Weights of a small contrastive image-text model: trained on scattered letters and digits in many colours.
Rows from block 6 of the image encoder of a small contrastive image-text model, named by matrix and row number. Rows with one number belong to one neuron. Each number is 50 + 12 x the weight over its row's rms, rounded and kept within 0 to 99. All counts start at 0.
After each neuron's rows are labels from the 100 images, of 14848, where the neuron reaches its highest value: "responds to" is what is common among them. Only what is clearly more common there than usual is listed. The data: scattered letters and digits in many colours. In brackets: how many of the 100.
# fc1: MLP up (encoder.blocks.6.mlp.fc1.weight, 768x128), inputs 0-127
# fc2: MLP down (encoder.blocks.6.mlp.fc2.weight, 128x768, transposed), outputs 0-127

fc1.700:32 50 46 45 16 47 42 59 47 60 43 28 59 57 61 51 50 51 48 51 45 56 48 30 51 54 50 48 49 40 60 49 54 50 59 49 43 47 17 51 50 09 52 53 56 54 52 59 75 49 56 56 30 56 41 55 54 46 64 63 50 58 48 48 40 09 39 50 43 45 53 44 50 33 48 56 51 39 60 50 69 59 56 75 68 52 47 31 47 69 45 76 48 44 48 46 67 55 53 51 51 83 40 49 48 70 45 42 37 45 87 54 62 41 49 49 48 44 58 24 57 47 43 56 42 39 53 50
fc2.700:28 59 41 43 66 48 49 46 43 88 46 63 65 58 51 37 54 55 44 53 53 56 54 41 53 51 49 44 58 42 41 60 41 51 47 48 49 99 50 50 51 79 45 49 38 52 38 48 19 40 39 47 52 42 49 50 50 53 50 38 22 50 50 55 49 49 67 50 50 25 48 62 50 50 49 54 48 50 45 44 46 42 45 42 40 13 51 56 49 31 51 32 52 88 49 36 45 50 37 49 48 53 44 48 67 46 49 50 48 63 48 33 49 47 77 61 52 46 41 53 59 44 54 52 48 24 47 46
responds to: the character C (32); the character G (30)

fc1.175:58 44 67 87 54 49 50 43 50 56 39 59 36 54 53 76 63 48 39 52 51 86 53 45 50 45 53 50 50 50 45 45 40 51 61 49 46 42 50 50 72 50 46 25 41 37 47 51 50 40 45 45 64 53 60 47 44 49 49 37 58 50 54 23 40 67 54 52 45 70 49 35 53 39 40 81 47 20 52 52 53 56 64 44 53 54 47 40 51 60 89 47 74 30 63 31 51 59 60 80 48 25 31 34 48 49 61 49 57 50 46 50 25 51 52 48 30 29 53 49 52 52 54 51 52 52 49 46
fc2.175:49 46 68 57 55 51 50 38 57 52 67 69 41 50 54 53 48 50 49 48 51 44 35 67 54 49 67 56 55 42 38 55 49 55 52 27 38 37 48 59 59 43 45 64 51 56 48 51 45 45 52 83 55 45 84 65 44 50 50 50 45 43 52 62 41 50 50 49 52 51 57 87 29 64 64 67 51 52 50 53 25 68 51 49 56 42 50 52 40 68 38 50 49 56 76 60 53 48 49 35 70 51 63 45 38 46 26 12 28 52 72 50 62 82 51 45 49 27 50 50 50 61 59 52 26 43 57 55
responds to: the character W (33)

fc1.143:33 80 54 56 43 57 48 81 06 67 20 50 46 48 50 51 45 41 48 39 46 22 48 51 40 52 34 50 48 56 50 30 52 45 56 55 47 48 47 52 53 43 54 52 46 14 48 46 66 55 70 65 58 60 51 43 76 54 41 51 32 35 49 38 49 41 44 29 51 50 53 50 54 59 48 68 44 32 45 36 47 45 42 34 54 50 56 69 54 52 58 59 43 50 44 60 57 75 13 51 46 66 55 50 65 49 57 67 65 49 45 56 54 60 33 54 41 65 53 41 50 40 47 44 49 64 47 50
fc2.143:32 65 48 19 49 54 47 35 50 50 53 50 45 19 50 48 51 52 33 50 50 24 43 31 52 50 44 75 53 58 50 53 54 50 45 47 75 53 71 50 50 38 35 67 47 50 77 52 49 63 45 51 56 58 48 42 18 61 49 51 44 52 56 47 72 40 57 50 38 27 47 49 50 34 48 23 50 77 46 51 27 58 33 51 58 50 50 49 51 50 52 27 27 54 63 64 57 55 73 65 61 56 56 51 57 41 58 50 73 51 50 50 46 66 53 47 50 73 46 60 48 65 50 46 46 19 50 46
responds to: the character W (42); the character V (25)

fc1.354:47 64 50 39 51 42 68 48 43 38 36 42 61 49 52 52 37 43 48 50 88 89 50 51 49 47 48 49 26 45 49 75 12 51 30 50 44 50 49 50 50 31 55 50 52 49 61 69 64 69 49 50 28 45 47 48 73 55 72 50 59 31 46 30 54 55 32 43 55 60 50 50 40 55 63 66 55 43 49 47 26 47 41 47 64 48 46 50 52 41 58 50 24 65 38 56 48 31 53 44 46 51 51 37 54 45 47 47 50 55 25 57 42 50 52 69 54 58 44 81 67 48 40 47 63 45 57 37
fc2.354:49 44 50 50 64 42 66 56 51 60 10 25 54 49 45 50 44 51 47 67 56 51 67 51 45 54 56 51 51 49 39 52 50 50 68 51 37 53 42 54 70 62 46 45 51 49 46 59 55 34 54 50 59 49 57 43 41 45 53 08 46 41 39 60 60 36 53 99 58 50 32 50 54 78 46 56 49 50 35 39 46 50 28 46 49 76 42 47 54 52 61 51 55 61 92 41 63 48 45 53 52 58 50 41 50 50 56 44 48 55 48 46 42 51 50 50 58 56 33 41 54 41 76 66 54 47 65 39
responds to: the character C (32)

fc1.11:58 56 67 50 47 46 23 56 51 50 54 36 49 52 41 49 45 51 26 54 50 51 50 49 57 39 64 65 71 48 49 41 50 59 51 45 53 42 50 50 53 48 47 64 52 53 47 56 00 54 47 50 64 32 50 66 57 52 55 30 37 49 52 46 38 25 65 56 45 30 45 81 45 57 33 50 59 46 50 47 50 38 51 53 50 46 53 44 27 47 52 53 49 56 51 52 69 47 52 50 55 39 47 33 30 38 55 52 97 18 46 64 67 54 49 51 34 43 69 45 50 46 52 45 53 57 72 50
fc2.11:65 48 43 52 54 33 37 49 50 16 36 52 50 64 73 53 52 45 51 58 42 47 66 24 51 58 42 46 49 54 54 51 50 45 47 50 41 44 54 50 63 56 42 39 55 49 47 44 66 69 50 82 56 51 40 51 75 50 57 40 67 41 40 39 88 52 53 42 62 49 45 49 47 41 48 56 42 29 52 25 36 42 43 30 46 36 40 35 72 48 55 04 52 19 46 46 37 52 50 59 53 50 37 50 35 51 43 56 49 46 26 39 38 47 68 54 46 56 42 49 50 36 50 46 51 70 51 49
responds to: the character C (29); the character G (25)

fc1.345:40 63 78 34 52 55 36 52 56 60 49 56 50 58 80 80 30 67 47 48 33 53 26 48 74 71 60 51 49 50 56 56 57 50 63 49 47 37 51 50 51 65 61 45 41 48 48 53 47 50 38 71 50 47 46 69 47 40 49 49 45 46 37 50 47 51 24 55 44 62 88 50 53 42 28 50 31 54 63 60 54 49 54 61 52 42 51 51 47 51 76 51 50 50 26 33 49 29 46 51 50 53 53 51 62 73 49 41 50 50 32 38 54 49 54 74 48 69 50 36 53 41 51 43 49 68 15 59
fc2.345:54 47 51 30 67 50 54 46 51 39 48 40 41 49 46 23 75 47 73 44 68 42 50 48 51 43 40 51 49 44 64 49 56 46 41 49 39 51 53 47 49 52 41 48 51 66 49 49 23 43 60 56 66 49 48 41 53 49 56 39 23 47 47 79 50 36 57 69 47 50 46 66 56 24 57 66 38 32 32 20 45 42 37 45 51 48 27 40 49 47 50 47 42 70 53 44 48 34 47 49 51 52 43 48 72 19 28 14 46 58 68 37 43 51 35 42 53 51 43 56 54 42 73 71 47 33 45 60
responds to: green (75)

fc1.658:49 54 59 52 41 52 58 67 45 45 50 49 38 45 47 52 55 49 50 41 50 57 53 52 67 41 47 38 53 16 59 42 67 00 40 50 52 58 50 55 51 38 41 50 44 36 82 41 42 55 59 69 62 54 47 49 92 39 53 52 47 55 31 31 55 45 49 44 49 54 32 62 48 62 58 50 29 40 45 26 62 40 44 51 47 52 49 75 47 48 52 54 51 50 48 39 61 26 46 43 56 55 50 49 50 60 50 87 64 41 40 49 45 69 43 41 45 51 59 44 50 49 39 67 45 61 70 54
fc2.658:50 68 50 48 47 49 49 43 25 50 24 47 39 52 76 50 50 57 53 51 50 48 50 36 37 53 51 50 50 55 42 59 27 50 59 52 50 39 76 47 94 45 46 46 47 22 51 53 59 50 50 53 57 55 49 50 42 75 51 50 50 48 54 49 70 58 48 53 76 51 31 25 50 50 55 51 29 52 49 52 49 58 55 26 52 49 41 57 75 71 54 23 52 49 48 50 55 51 76 68 49 39 65 46 59 83 71 38 58 50 32 24 46 47 49 48 45 67 50 59 53 50 51 28 49 39 49 46
responds to: teal (77)

fc1.461:48 60 50 71 41 46 48 53 63 50 39 49 51 51 10 71 50 52 50 49 45 47 64 59 46 57 74 71 58 45 58 36 50 44 35 49 74 64 46 26 43 47 48 39 47 22 57 50 61 50 53 52 50 60 25 50 42 41 37 50 39 29 49 50 55 63 58 51 57 52 59 59 43 35 57 41 33 48 41 52 46 56 58 53 48 57 60 73 41 41 43 50 56 40 41 52 62 62 68 53 17 24 48 34 54 50 46 46 82 51 57 59 76 63 37 43 44 47 72 54 53 53 52 50 32 35 29 32
fc2.461:45 60 37 58 53 38 69 54 49 61 46 86 48 48 40 52 54 41 52 51 52 39 54 52 60 18 49 33 97 37 69 78 46 49 50 15 55 67 63 43 52 51 51 51 78 52 41 45 42 50 49 47 50 54 19 55 46 34 52 52 47 50 49 49 48 57 52 53 52 50 36 65 71 51 65 50 52 49 53 51 35 44 48 44 52 46 50 63 48 52 52 33 66 56 44 35 48 68 86 59 75 48 63 50 43 61 48 50 56 42 36 43 33 52 46 43 50 50 51 50 46 52 50 55 61 69 70 52
responds to: black (60); count: six (49)

fc1.652:64 51 53 50 50 76 52 31 40 82 74 38 47 63 50 51 36 51 53 40 71 83 49 50 52 40 52 42 52 50 59 51 45 50 48 52 50 47 47 47 52 63 43 62 87 58 37 53 50 56 50 58 50 53 46 50 50 48 64 74 26 17 50 51 46 51 89 51 48 53 22 51 67 59 50 54 49 50 47 50 39 60 48 50 55 48 44 41 51 48 37 65 78 50 58 47 57 37 53 47 46 22 35 50 51 49 50 26 46 34 51 65 32 48 64 44 49 50 54 52 31 53 37 50 50 28 63 50
fc2.652:50 50 50 46 59 49 48 78 49 50 35 50 52 50 51 55 34 67 45 38 54 53 40 49 56 76 49 49 42 50 49 63 56 49 38 29 49 50 65 23 51 52 50 47 50 46 42 10 49 47 13 50 49 76 52 47 37 50 29 55 48 89 68 49 73 50 50 53 50 50 51 50 48 40 50 50 43 68 29 53 53 72 56 46 77 50 34 82 76 56 47 41 52 45 53 48 49 51 49 50 49 87 50 44 48 55 36 46 49 50 49 45 48 50 51 49 32 43 51 48 50 66 34 51 49 46 41 36
responds to: the character W (27)

fc1.234:44 55 50 46 45 43 52 75 44 48 50 52 57 50 78 51 53 53 50 52 57 59 53 43 51 39 64 55 55 49 63 58 64 48 56 34 35 46 55 13 53 17 25 37 41 38 59 47 27 40 55 45 45 62 63 34 52 47 43 50 51 63 49 57 52 49 51 40 50 67 42 60 50 50 50 60 43 74 71 27 49 50 40 47 32 50 49 66 54 53 49 50 67 51 49 50 37 21 50 54 58 54 20 26 39 50 47 40 56 47 67 36 48 47 57 41 33 76 40 56 52 55 33 44 49 57 85 75
fc2.234:55 47 44 49 62 49 46 37 50 37 56 73 59 48 77 48 25 59 36 40 43 61 49 43 50 45 33 56 50 50 69 56 54 54 50 51 71 62 56 34 49 42 87 52 46 54 45 49 52 52 57 50 54 55 89 51 46 54 42 63 67 64 52 50 52 68 79 35 46 45 48 46 45 51 50 51 45 50 18 47 49 60 58 17 27 51 26 32 52 52 29 56 50 51 51 60 61 53 43 22 65 57 42 53 58 58 48 46 44 45 36 47 48 54 56 52 63 37 52 56 34 47 25 49 57 64 61 76
responds to: the character W (49); the character M (45); count: five (42); the character N (25)

fc1.36:45 62 70 59 44 46 43 35 47 45 44 51 44 59 50 62 48 51 52 45 63 51 96 38 20 51 52 52 29 51 35 41 54 51 56 39 41 46 41 54 65 49 50 57 52 38 71 45 38 48 65 46 48 36 50 32 70 49 43 56 61 46 51 49 65 30 50 32 48 52 42 47 46 54 57 38 48 39 43 42 45 52 50 39 50 54 42 64 54 36 72 49 47 49 53 53 62 20 73 54 59 45 61 75 39 29 54 95 54 49 82 41 47 53 42 49 56 58 52 52 76 43 60 47 46 31 51 50
fc2.36:31 73 32 48 50 53 42 55 73 56 40 48 48 28 68 45 52 55 51 49 22 50 46 46 54 35 50 51 64 48 48 67 49 27 50 62 50 53 60 49 39 52 38 46 52 53 49 63 49 55 47 75 50 50 31 99 52 69 50 48 34 54 33 47 58 73 50 50 70 48 62 38 56 47 50 55 49 52 49 51 34 40 51 37 47 49 52 64 49 63 48 47 50 51 59 45 66 76 47 40 52 48 62 43 50 62 50 45 39 46 07 44 43 50 53 38 44 47 49 40 39 41 24 44 64 77 53 41
responds to: teal (81); green (78); count: six (42); the character W (29)

fc1.556:53 46 50 50 37 43 46 39 35 44 56 63 34 54 45 39 61 51 29 75 57 47 58 48 50 67 36 49 47 57 54 26 44 58 34 27 64 87 72 51 52 56 54 29 34 31 41 72 34 44 49 53 54 49 34 84 50 19 54 58 53 57 63 47 50 44 32 63 51 52 52 92 45 22 57 51 49 51 46 55 52 51 49 57 40 46 51 54 68 44 60 53 52 55 51 52 49 53 51 45 64 43 50 50 52 51 54 67 51 50 26 56 40 51 48 53 48 43 49 68 51 53 57 15 50 47 49 33
fc2.556:52 65 50 52 50 61 36 47 53 40 30 31 55 60 50 50 63 69 52 50 39 54 84 41 46 79 21 60 60 52 54 51 69 67 48 52 53 39 47 46 54 66 51 50 52 49 51 41 55 43 46 53 52 45 42 50 52 48 59 16 69 05 47 54 43 45 48 60 56 49 79 37 60 69 50 29 49 41 54 39 47 49 44 49 69 66 39 27 44 46 36 53 59 35 43 60 50 86 51 54 48 51 53 34 50 56 53 63 56 37 45 53 43 40 49 34 52 74 35 34 62 47 53 50 47 50 51 51
responds to: green (69); count: six (46); the character C (32); the character I (27)

fc1.751:64 65 70 51 50 59 53 54 10 53 57 49 50 47 44 51 38 47 88 44 50 49 30 42 47 50 67 26 50 53 64 78 64 49 50 45 54 48 55 46 50 53 47 50 48 68 49 49 27 48 50 42 47 15 47 58 66 50 46 53 44 56 50 35 63 50 45 51 50 50 49 66 50 43 58 50 46 66 44 54 51 51 49 51 49 16 50 61 59 40 68 51 54 50 51 32 49 41 82 52 61 52 33 28 47 56 34 31 33 40 56 36 48 67 51 40 25 56 51 50 37 55 29 39 36 48 57 65
fc2.751:51 40 51 50 46 49 44 57 66 46 52 58 51 49 50 57 56 89 38 41 90 53 48 44 59 63 45 68 56 51 51 49 62 57 51 40 52 48 55 46 49 54 69 56 11 53 50 26 64 49 15 48 50 72 68 50 52 49 14 75 43 66 52 50 60 53 52 49 47 61 50 43 50 48 18 55 50 50 51 49 50 59 50 48 40 70 53 55 51 41 29 51 55 50 55 66 61 49 34 50 54 53 48 49 46 48 49 47 53 48 32 45 51 30 50 47 54 48 80 48 41 51 52 51 66 48 58 15
responds to: the character W (45); pink (40); the character M (30); the character N (26)

fc1.687:48 44 43 40 42 80 66 53 50 76 52 53 61 50 64 55 37 49 50 49 54 49 33 65 49 50 49 60 34 50 53 50 40 74 55 46 57 71 50 49 47 65 44 50 57 46 65 49 47 45 42 59 48 52 46 51 50 52 51 53 74 46 27 60 60 54 53 55 34 48 53 50 50 47 49 51 41 31 21 51 44 52 56 43 53 51 34 13 65 68 48 50 50 64 48 54 55 82 34 38 52 45 51 38 54 57 57 54 49 43 50 46 47 67 50 52 40 33 40 37 58 52 53 57 99 79 36 50
fc2.687:47 49 37 76 59 39 34 45 52 50 51 50 54 50 37 40 49 51 62 50 50 48 59 47 66 47 51 40 45 50 55 56 52 21 54 53 49 43 49 58 80 37 61 52 50 67 24 52 45 43 63 61 50 46 71 49 56 68 50 45 49 46 50 52 49 47 50 50 50 39 37 75 49 64 48 49 51 56 81 47 92 54 55 65 62 47 47 75 58 58 48 60 50 57 58 51 37 27 58 42 53 50 65 51 27 45 00 46 40 48 53 65 28 46 44 49 51 50 47 51 62 47 51 40 45 52 52 52
responds to: pink (49)

fc1.681:53 62 47 36 55 54 55 40 49 50 42 48 60 50 73 56 57 42 53 47 60 52 58 47 58 66 42 15 51 49 68 50 50 45 48 37 58 40 32 71 57 51 50 53 67 49 45 51 53 79 65 64 48 56 64 77 50 48 53 71 35 52 25 80 50 45 53 33 51 13 52 41 52 41 49 49 53 48 43 42 50 52 80 33 56 52 40 43 48 48 54 53 50 46 54 50 38 75 50 35 53 61 36 52 56 47 39 53 52 49 46 69 35 50 64 43 48 48 49 50 72 49 70 82 44 33 81 50
fc2.681:65 30 54 46 78 55 68 47 49 48 51 50 50 51 19 50 37 49 50 43 50 48 48 49 46 55 51 42 69 50 55 49 47 48 45 42 10 46 63 46 57 67 28 48 63 50 54 60 41 47 47 50 55 84 38 19 49 52 34 50 26 45 70 46 60 39 63 56 42 39 62 56 49 41 71 51 41 27 30 56 51 50 40 46 71 31 42 46 54 30 45 50 49 58 26 49 59 51 31 52 50 49 50 40 09 50 48 49 51 54 48 39 39 44 60 49 41 48 48 53 43 53 53 64 52 29 33 50
responds to: black (40); the character O (28)

fc1.123:50 50 42 43 54 25 29 27 62 46 50 45 49 54 34 50 48 49 66 69 66 57 48 47 28 33 35 51 66 31 52 23 48 60 42 45 35 44 49 50 33 30 70 67 41 70 51 50 51 65 46 46 50 46 49 43 50 30 48 52 56 51 60 48 49 71 30 75 46 31 57 52 45 57 54 50 50 50 49 48 55 44 53 49 47 39 50 60 70 36 57 31 59 24 75 49 50 67 50 49 48 64 82 85 48 50 47 60 47 45 65 49 52 48 59 39 50 57 55 50 47 25 40 59 38 26 49 33
fc2.123:49 47 14 49 48 51 61 54 32 58 33 35 51 56 63 57 33 69 28 50 46 49 58 44 37 50 55 19 83 53 44 55 67 25 28 64 52 74 50 53 51 49 41 35 46 45 55 50 50 50 39 51 64 51 41 47 51 53 50 50 33 54 38 52 43 57 46 46 61 76 58 41 44 27 64 45 30 47 52 38 53 50 30 68 36 49 36 41 48 65 50 51 53 42 50 44 49 52 50 34 50 60 31 33 54 75 56 55 50 43 39 17 59 41 50 39 50 43 30 43 71 35 65 41 54 50 54 36
responds to: green (87); red (78); count: six (58)

fc1.358:50 56 61 60 54 57 57 44 38 45 51 78 50 50 60 55 77 47 49 56 50 64 52 48 40 49 46 57 47 21 68 72 50 52 46 23 45 50 51 49 41 54 54 48 41 41 51 57 42 55 24 49 34 52 48 57 54 57 46 46 50 51 36 50 48 50 43 49 32 62 50 65 38 43 56 53 48 42 48 62 50 69 57 44 82 63 16 51 52 52 45 41 36 50 53 48 35 52 26 58 55 51 51 52 56 48 44 49 75 52 45 73 48 50 48 49 63 32 25 70 39 27 51 99 47 35 51 70
fc2.358:50 62 40 47 50 30 18 49 52 37 41 50 51 49 57 51 57 51 48 52 50 42 49 49 55 46 31 58 30 49 50 48 58 60 56 59 43 32 51 39 52 30 51 49 44 57 25 25 44 41 50 40 74 50 61 72 48 59 51 52 49 45 56 52 45 46 79 58 51 28 50 50 68 57 50 56 43 50 52 39 45 69 58 55 49 47 40 73 72 63 49 52 70 86 58 50 52 42 43 46 35 56 40 44 61 40 41 52 29 55 50 13 56 85 61 60 55 32 50 52 63 30 46 49 70 50 35 48
responds to: the character W (30); the character N (28)

fc1.92:60 47 21 51 46 57 40 43 29 50 51 52 51 50 50 58 40 41 63 51 64 56 50 56 49 50 44 33 61 50 50 50 48 92 45 52 56 45 69 48 51 28 59 39 56 34 71 74 61 37 53 54 45 67 49 55 41 54 60 54 50 50 62 61 39 47 51 51 66 65 87 56 28 31 47 56 65 67 85 49 53 57 57 50 60 55 47 48 55 70 70 40 41 51 58 38 28 43 54 65 49 51 54 53 56 67 46 41 51 49 34 78 50 49 51 63 55 69 48 46 64 44 67 50 60 59 73 66
fc2.92:51 59 47 34 54 44 51 40 66 81 44 64 46 41 52 53 51 34 50 56 51 57 48 53 54 57 51 49 43 54 41 53 28 69 46 50 51 58 59 49 50 50 42 49 55 59 30 51 49 64 45 54 48 46 42 51 47 48 56 59 20 47 30 34 07 46 61 49 41 40 58 52 55 49 42 71 56 56 57 53 46 45 43 44 43 45 51 52 52 59 68 56 54 51 48 53 71 48 52 00 53 76 64 49 50 70 47 66 47 49 81 51 31 50 47 45 67 43 51 29 57 49 66 41 45 62 50 54
responds to: teal (100); count: six (57)

fc1.761:50 74 53 34 54 24 54 52 51 51 44 63 56 46 71 47 47 50 45 77 50 50 55 45 37 50 30 52 44 34 64 42 57 48 48 50 16 52 52 33 54 76 57 45 51 42 39 51 50 71 50 53 55 50 50 52 30 50 47 64 34 52 49 55 26 54 45 75 61 27 62 54 26 58 61 41 39 48 54 39 60 44 52 65 56 40 38 48 96 56 49 51 49 65 50 41 19 39 51 65 50 47 55 53 66 39 71 47 50 56 62 46 32 38 47 64 57 48 44 50 65 42 27 50 58 45 43 53
fc2.761:46 52 52 44 47 41 33 48 47 46 38 30 50 53 62 74 44 50 59 46 48 58 46 29 50 38 47 73 53 53 49 51 60 48 49 30 58 26 53 47 40 47 44 41 50 49 48 78 49 46 48 47 56 40 61 50 45 55 51 20 43 44 49 68 53 32 54 60 48 80 44 53 50 43 54 51 34 57 49 47 47 97 28 45 51 66 20 50 57 46 48 23 52 71 43 51 50 52 50 48 49 62 47 45 54 49 00 51 48 49 42 43 49 52 56 50 61 44 32 44 39 48 52 33 61 61 48 53
responds to: the character W (35)

fc1.651:41 64 61 52 44 42 40 52 50 28 71 58 38 50 80 36 48 46 50 43 55 48 50 45 48 49 50 65 17 71 44 45 90 55 37 20 49 57 42 55 57 57 50 50 54 35 71 50 46 57 49 51 34 23 53 55 77 70 57 43 48 48 59 41 70 71 33 57 50 63 60 57 48 33 39 43 35 46 68 28 50 50 54 48 50 49 50 27 26 69 50 59 50 50 45 49 47 50 41 56 54 51 51 35 36 31 49 72 54 52 50 49 62 48 47 47 35 52 41 54 59 50 55 46 53 54 80 50
fc2.651:44 52 46 60 51 67 36 51 46 52 48 31 54 81 36 37 43 48 43 74 44 49 52 49 39 50 49 42 81 50 48 41 70 50 21 49 38 50 84 54 44 50 57 53 49 53 45 49 42 50 59 49 53 49 49 64 50 44 64 31 34 45 50 44 44 49 50 55 64 48 60 54 27 63 51 26 52 49 52 37 52 34 30 45 31 44 52 41 51 49 76 60 71 50 46 80 50 65 53 74 48 48 43 60 52 50 62 65 55 47 50 44 60 49 50 44 39 51 29 54 79 40 33 27 45 84 50 46
responds to: teal (69); count: six (45); the character 1 (26)

fc1.443:49 37 58 42 72 59 51 55 61 50 43 47 74 77 41 48 47 45 30 38 66 46 44 46 29 51 38 53 49 53 54 35 55 43 23 31 51 41 24 57 77 50 52 84 41 58 60 71 61 73 48 49 74 53 55 41 44 76 30 21 53 49 39 49 50 15 49 57 25 42 44 48 52 55 53 50 48 48 51 50 57 40 81 51 49 49 55 56 52 59 50 43 49 50 36 55 27 61 40 51 51 46 51 54 48 51 56 58 50 48 49 57 85 43 45 54 39 50 39 54 42 52 43 50 47 51 49 51
fc2.443:43 51 50 48 39 50 38 48 47 55 30 30 49 44 51 50 56 80 57 65 49 52 78 46 46 54 40 52 83 50 51 48 53 34 50 54 43 59 49 41 35 48 35 48 76 42 49 52 49 52 08 67 60 61 50 51 57 52 58 51 50 30 38 50 50 24 50 43 54 53 52 49 46 49 66 35 11 50 44 48 52 50 15 42 56 50 50 49 47 58 42 21 49 55 75 40 51 44 50 52 75 61 52 30 48 52 44 54 51 53 20 43 50 57 50 49 52 67 43 68 57 49 50 53 54 57 35 64
responds to: teal (99); green (67)

fc1.581:48 51 58 40 49 52 55 26 44 54 16 42 33 15 56 38 27 45 48 70 50 51 54 41 43 59 49 41 48 45 59 58 48 51 50 44 46 56 65 52 55 82 50 35 52 56 39 78 53 50 63 52 65 34 47 53 50 42 70 69 34 53 82 45 48 52 63 74 43 40 47 64 51 49 45 41 47 51 31 50 51 47 50 52 65 47 50 52 50 33 61 54 55 50 65 60 55 34 50 47 45 32 38 56 48 37 47 48 49 48 42 54 29 56 90 37 15 47 50 43 49 50 69 36 58 51 52 50
fc2.581:53 49 47 48 94 45 54 80 44 37 37 30 86 53 50 50 55 44 51 57 63 52 47 43 67 63 52 45 50 50 50 48 53 52 50 32 45 06 53 46 75 53 55 37 49 38 50 50 48 49 57 50 79 51 72 49 49 48 45 37 32 39 45 49 67 29 51 56 51 37 42 50 59 57 54 63 48 43 57 49 42 49 49 48 48 55 38 63 64 63 48 50 64 49 45 53 45 51 40 50 52 72 50 37 65 62 26 34 56 54 48 49 43 48 48 61 34 49 24 49 54 24 62 60 51 35 54 28
responds to: the character C (29); the character G (28); the character Q (27)

fc1.373:46 57 53 52 50 45 34 51 58 66 34 65 52 57 51 53 49 49 43 55 52 60 46 27 53 53 58 47 50 00 76 50 50 77 49 52 80 62 18 41 50 50 50 35 56 44 49 49 42 62 66 64 51 59 47 53 36 50 47 56 51 60 32 51 31 43 56 61 47 40 39 56 50 49 55 53 60 63 48 52 59 50 40 50 56 51 51 56 52 43 51 49 48 48 49 54 52 48 80 44 52 50 50 51 30 78 37 46 36 51 51 73 46 53 58 91 57 45 82 23 51 51 60 48 51 50 48 68
fc2.373:19 50 50 51 48 42 51 46 75 47 33 69 62 54 50 20 34 40 51 50 58 57 51 34 55 50 50 40 46 48 41 64 49 49 55 57 31 45 45 50 51 57 46 57 51 25 29 69 34 30 42 89 49 34 50 44 34 43 60 33 33 48 27 53 31 48 52 50 49 49 51 50 46 43 56 51 48 78 50 47 52 60 50 38 41 52 46 41 81 49 64 49 45 89 34 34 50 51 60 50 49 86 44 56 65 48 43 49 48 49 50 44 43 38 50 38 49 58 46 51 50 34 52 51 44 47 51 28
responds to: pink (53)

fc1.105:33 58 66 35 42 62 41 78 23 50 47 39 50 47 57 61 49 50 48 45 40 37 30 56 49 49 53 39 43 53 07 49 49 49 49 48 51 47 59 40 75 32 50 53 47 49 67 50 50 34 47 64 48 80 48 70 77 47 48 49 56 39 47 49 50 54 50 46 45 40 43 40 51 53 49 48 51 22 59 33 67 42 49 53 57 40 48 85 35 54 45 56 49 29 46 49 34 50 50 54 66 56 53 36 49 44 57 57 51 51 03 46 50 43 38 51 48 56 55 44 73 37 54 34 64 55 47 50
fc2.105:76 60 52 55 36 52 57 67 50 59 26 40 61 49 51 34 51 53 53 50 63 52 51 51 63 50 44 50 51 51 54 81 49 44 60 49 52 50 48 54 36 43 51 39 42 50 51 50 49 56 51 51 52 33 50 50 36 50 76 24 08 50 49 46 51 50 68 37 56 51 55 44 50 60 50 52 51 72 40 58 41 51 61 49 53 57 62 50 53 50 52 52 46 65 61 66 50 79 50 50 55 50 50 39 71 58 68 30 60 84 37 50 33 64 52 50 76 72 49 81 72 52 50 52 51 59 57 15
responds to: the character C (26)

fc1.185:40 71 49 64 48 48 20 40 42 53 54 36 51 54 26 59 54 52 37 50 53 42 50 58 51 71 50 64 50 50 48 65 37 61 32 41 27 29 50 60 50 52 72 54 24 11 60 56 56 38 51 44 50 50 43 50 49 54 66 47 48 60 67 73 56 59 61 72 50 57 46 59 49 47 45 28 45 53 55 50 50 48 77 48 43 50 53 44 46 39 40 24 46 32 36 62 46 47 59 65 58 40 78 47 47 73 51 22 47 63 48 64 53 57 50 53 73 69 57 61 51 63 49 54 68 53 49 49
fc2.185:48 57 62 33 51 50 46 62 99 52 51 85 45 48 62 55 52 64 76 49 56 50 43 66 44 29 50 43 57 42 43 47 52 50 49 47 38 54 50 57 36 48 48 54 74 48 51 45 26 52 58 58 57 49 35 40 47 49 53 64 43 64 56 62 37 50 37 52 60 52 52 12 38 50 52 84 28 50 50 71 47 82 37 57 39 55 61 48 53 63 84 53 50 37 48 59 66 53 50 50 63 51 48 50 63 55 53 55 57 44 51 40 38 40 55 51 41 53 50 37 39 54 49 61 41 51 57 34
responds to: green (92); count: six (46); pink (42)